A small audio embedding model, trained from scratch.
Model: waveform 16khz input, activation mish, depths [18], widths [320].
Data: 26041 training examples, 14.3 epochs.
Rows from block 13 of a small audio embedding model, named by matrix and row number. Each number is 500 + 25 x the weight over its row's rms, rounded and kept within 0 to 999. All counts start at 0. Numbers have three digits each.
After each channel's rows are labels from the 100 clips, of 14976, where the channel reaches its highest value: "strongest on" is what is common among them. Only what is clearly more common there than usual is listed. The data: short made-up English sentences, spoken by a formant synthesiser in many voices. In brackets: how many of the 100.
# c30: last pointwise conv (model.blocks.13.c3.0.weight, 320x320x1), inputs 120-159

c30.60:487458529498488489475510534498565444465486532477504468466487517486509513488461502501477504473499462518481456505515513464
strongest on: intonation: rise then fall (50)

c30.184:495491507482532523502479469495514487484492539537505491528535483485479481555516502484438497501480500509503491471496466450
strongest on: intonation: flat (64); voice: deep voice (60)

c30.265:538530496485480506466493499520486473484457503500527441528482475494490504502473516455481492501523493524498540478504485474
strongest on: intonation: falling (78)

c30.98:519518499489499502513518519482542483501521499477500478503528489526440518494532515472473478506518506480561530487515531529
strongest on: sentence kind: question (67); intonation: falling (49); "where" (45)

c30.216:472509525517490509494506466453516491481514513433539535506535478527515494439479508531479504481532474534492535490500508472
strongest on: intonation: flat (99)

c30.260:534518500517458496484490527500496506498515505504515503475520518502507503514502526458541504520517471454451502467537527530
strongest on: intonation: flat (100); number of words: 4 (56); "where" (29)

c30.127:519492491526485525472494491501538525525451543506502497486515522469489512530551503476469486499540541476512492501513512518
strongest on: intonation: rise then fall (96)

c30.77:501516437496487516472508507490526484522515494524471493529512487499500489507507519511500515511502486461466520485497522504
strongest on: intonation: falling (95); number of words: 4 (57)

c30.202:508494526524496484503524535491493484459455523489474489488516483484513529470452510539486508518515461494505484516513504490
strongest on: intonation: rise then fall (100); voice: high voice (59); number of words: 4 (58); "where" (43)

c30.275:483530552506478500485533484480501478491514501460505498472505488478514480515497525493506524481476457507489519479520535488
strongest on: intonation: flat (100)

c30.12:494472491497483502502518493496490490495516521528476502506534550479470518480492531493479501479496479515505503533499503556
strongest on: intonation: flat (52)

c30.27:485491510506502482520486448502484501500466484458501485473482474498504514488519496503504478487527475539470490504497519509
strongest on: intonation: rising (99); voice: child-like voice (50)

c30.142:482534472525519507498505493554520462490459540483511494495495529529442536485482500481478447490508501499511508478533488534
strongest on: intonation: falling (82)

c30.24:536506486500545544521488514506461533525477495485453517540511475516524493536532469511477533530493527531536485496523521478
strongest on: intonation: rise then fall (88); number of words: 4 (68); /w/ (65); "where" (40)

c30.48:496463498464503509502478466489533480467472554488471483510494481470507492504476492538505530438532490486477533536473522490
strongest on: number of words: 4 (69); intonation: falling (67)

c30.254:534518487511514533509495463477543506506508505484498484499493520495502505521496514517469540456423516515541486506488502522
strongest on: intonation: flat (67); voice: low voice (56)

c30.31:484454538484481469535496508481505491489497472481488533509489495494488500482495501503473480518516488472484513499455492494
strongest on: intonation: flat (84); number of words: 4 (57)

c30.138:529505501504475459509511453500504486471478508526541514518494488541503499477535464462496477527537503527510479445493463539
strongest on: intonation: falling (100)

c30.155:484498525490508495563511484498495489496493488507517482483523540498487468519474522508488476518517450509494468471578509455
strongest on: intonation: falling (100)

c30.103:505483539520509462471522445510479510529514468539472478492499489490524523479486526505498471485513501527512441502559508481
strongest on: intonation: rising (49)

c30.188:537506478518479512494485511443549494474492499490481479499502512484514513477508483543508481472480539502459454488531502544
strongest on: intonation: flat (99)

c30.14:505501515504551527476522513538544486508535486513463489513515529502509509538516519557476520517502513514477467498470543476
strongest on: number of words: 4 (60); sentence kind: request (33)

c30.50:522549479498494488515507518471491494525441534468535489528467438509474518520461498457512491503504463464512540496464489447
strongest on: intonation: rising (62)

c30.49:507509494483501505516472534511517503487507549509479502511541483535519500478478479496472493454493495483454497485513449508
strongest on: intonation: rising (97)

c30.299:512508499478521490486523518489509500533503497441495494459473491494494491491486514499510504507520501471503475476542504508
strongest on: intonation: flat (81); number of words: 4 (57)

c30.140:509489517493497470523501502489484484512506470498541480485545532491472514466496489475490531484487455514491490523458541539
strongest on: sentence kind: question (59); intonation: rising (56); "where" (37)

c30.94:474488520521538531536478496489513495504462470489494491499524483484462517487481512524492496492488469515467473497493490508
strongest on: intonation: flat (97)

c30.147:466541529469486522526532459503508488482514532512493483505553488520505498480492520469518461462473510472506534461541460490
strongest on: number of words: 4 (71); intonation: falling (63)

c30.112:486525507471452471522522491464499491482486515498519480523449535503500467484491497518512482536511517506466516520506488501
strongest on: intonation: rise then fall (99); "where" (40); "is" (34)

c30.161:506494528515500498506509563527492500517503532540530469497471509496491507528486489509487496471508499493458481507440534464
strongest on: intonation: rise then fall (66)

c30.182:476501544493525563489545517509490542498483517463477500532554487456477479481493479500500481493488515483512501498522538493
strongest on: number of words: 4 (68); intonation: rise then fall (50); intonation: falling (50); "where" (31)

c30.229:529471479505535509540518546503495489503471486481495525495535505471549533467547509491496518488474481524482433488546464490
strongest on: voice: child-like voice (51); intonation: rising (48)

c30.278:476535471538565459516517497492518542492502514543495538503472514521547487523475477499522495514524545492509491489488507559
strongest on: intonation: rise then fall (100); number of words: 4 (58); "where" (36)

c30.167:475497501500522476491470503464487490495480484514469497502541474501490499522538494515512470517507499471521477495454513472
strongest on: number of words: 4 (69); intonation: rise then fall (66)

c30.160:486570485501505506496495570487491547550516520513474491490549516482487447545534519508521438488473531511473481488474498513
strongest on: intonation: rise then fall (60)

c30.267:444512561513497463476486486474525532530500498494453456475506499503525493516482505535510482510504477492547500513510529528
strongest on: intonation: rising (91)

c30.308:518491482516492536501472531543491475567508482473488485473484467481445472494474488505528542455507502470499501490524535476
strongest on: intonation: rising (91)

c30.249:501528510470495504495524488489489509504516522478530494493473532531472467492500504452486526483495511469499505444476467545
strongest on: intonation: rise then fall (72)

c30.231:486481532489493518501475505493496499513528535500482509478518505536514476493507504510518504482469542487459497463494525504
strongest on: number of words: 4 (60); intonation: falling (56)

c30.240:521509445491514448506516472501471490510492500516501527501541490511505517467489515551523522507541443466539501500502519480
strongest on: intonation: rise then fall (98); number of words: 4 (69); "where" (34); "is" (32)

c30.132:507542479524523507531488489492496538496467479449510499510510493567504524533518496540465488503469476542517497565483461541
strongest on: intonation: rise then fall (91); sentence kind: question (53); "where" (50); voice: child-like voice (50)

c30.247:501499505507515506496510524471495480514457493501482484494500531496519472511497488513478508535535477508483526476483523482
strongest on: intonation: falling (99)

c30.70:497467474472468476527487533492499485518500498476524453464450533507517524501478498530505501503448510533488460540468465518
strongest on: intonation: rising (69); sentence kind: question (49); "who" (29)

c30.287:499519482446516485491480533528507489470562507488537465469444507522436505452443487511511479518515490521535465520503498472
strongest on: intonation: rise then fall (91); number of words: 4 (57)

c30.76:464431530498471492485493482483514466525527459525480559498514493527478486489535460518506527488535509512505501479514506502
strongest on: intonation: flat (52); mains hum (34)

c30.10:458450530554479478519507503480489460510489534487531495478491505501505518482546471512472510476502518498490511554465516519
strongest on: number of words: 4 (70); intonation: rise then fall (60)

c30.311:458465464491535502484540501477511509452537465491491507509513481532474501536509505487499511492452488512506478513481499524
strongest on: number of words: 4 (67); intonation: falling (59)

c30.318:501503465450524484529447507483517511527504541510523489500491469536485496476527474559541506512512522490531554502436476524
strongest on: number of words: 4 (67); intonation: rise then fall (53)

c30.139:494533500486477506500515520486535471536485510502461468517533502495535491504539492482474496504513477527535488533464438513
strongest on: intonation: falling (99); sentence kind: question (50); "where" (29)

c30.134:495574460502480475492526564525494512529506517517511512521474515541510506468485510519467539486480461460478480524465533523
strongest on: number of words: 4 (56)

c30.221:501524510460484476489502501516522527523502476521468494481518536478505512489547508506497535500499481461498503456531520512
strongest on: intonation: rising (100)

c30.165:499484483480491504504482480495528527473482447523542510479541496508496558498504492470504493488529544519497508494503498512
strongest on: number of words: 4 (60)

c30.75:475475529463486477483454498491472528504491493507462539451488487482475499468498477505530484480524457494488506465483466478
strongest on: intonation: flat (100); number of words: 4 (60)

c30.285:530482521493537481511528510480517518488496482490499476527453521513502461468540455467517497468513528486494534505436484455
strongest on: intonation: rise then fall (100); "where" (34); "is" (34)

c30.291:502507482503523446504521473490469506521529526511536490521494492487518513493454545537466511471537477493479506497492533492
strongest on: intonation: flat (100); number of words: 4 (58)

c30.137:504520495480489549496493532483472544476543497544484499547519474483494479503499553514490497475471491453514505494535540517
strongest on: intonation: rise then fall (90)

c30.144:532536502511514525507464509507516491485512481499445490475512509493479475496490472535486440494527505472486509493514490509
strongest on: intonation: flat (92); number of words: 4 (61)

c30.294:491469486491518516518464521512526481476437541499497516493479480520485504531486490474548511483490515511524492489498477516
strongest on: intonation: rising (100); "where" (30)

c30.130:514530514513498523508514506525491506528520510511490499476477508511530492571478510536486530459531499504481498504477524472
strongest on: intonation: falling (88); number of words: 4 (58)

c30.282:510502495480518516511488495536483474473500497492493499498454463539517533468513487495518516493466512538480462483494468483
strongest on: number of words: 4 (57); intonation: falling (49)

c30.277:520480501557485540487510496503500519484513474501469493487523535496523506519504474508466458529436499493463503468522511545
strongest on: intonation: rise then fall (88); "where" (29)

c30.305:521446482475488480488492457495499505519487502533503488473516503453480495480516476472457554487515502474470503536491477483
strongest on: intonation: falling (96); number of words: 4 (57)

c30.87:511487454466506522491510546513547515505510451504498525505488490488487494471553477474498485511510506482458484513457500497
strongest on: intonation: rise then fall (89); number of words: 4 (69)

c30.45:479482523484493537501469455469472515501554529491485471498481488483504461532507531499485535510471500472488483509526512488
strongest on: intonation: flat (75); number of words: 4 (65)

c30.145:500489526465539535492520441501500475494502530489474504503468451487523556468536547517498522474508497554469486556516517480
strongest on: number of words: 4 (60); intonation: rise then fall (50); intonation: falling (50)

c30.219:517477520501491510529499492544519529507489468535469515520478528465465496551504534459499521503507507494471493506533534496
strongest on: intonation: falling (94)

c30.128:537476493515502488489505503526492487492494517484507472519545510499525565455458538517485486510504526502484502510493476454
strongest on: number of words: 4 (60); intonation: rise then fall (58)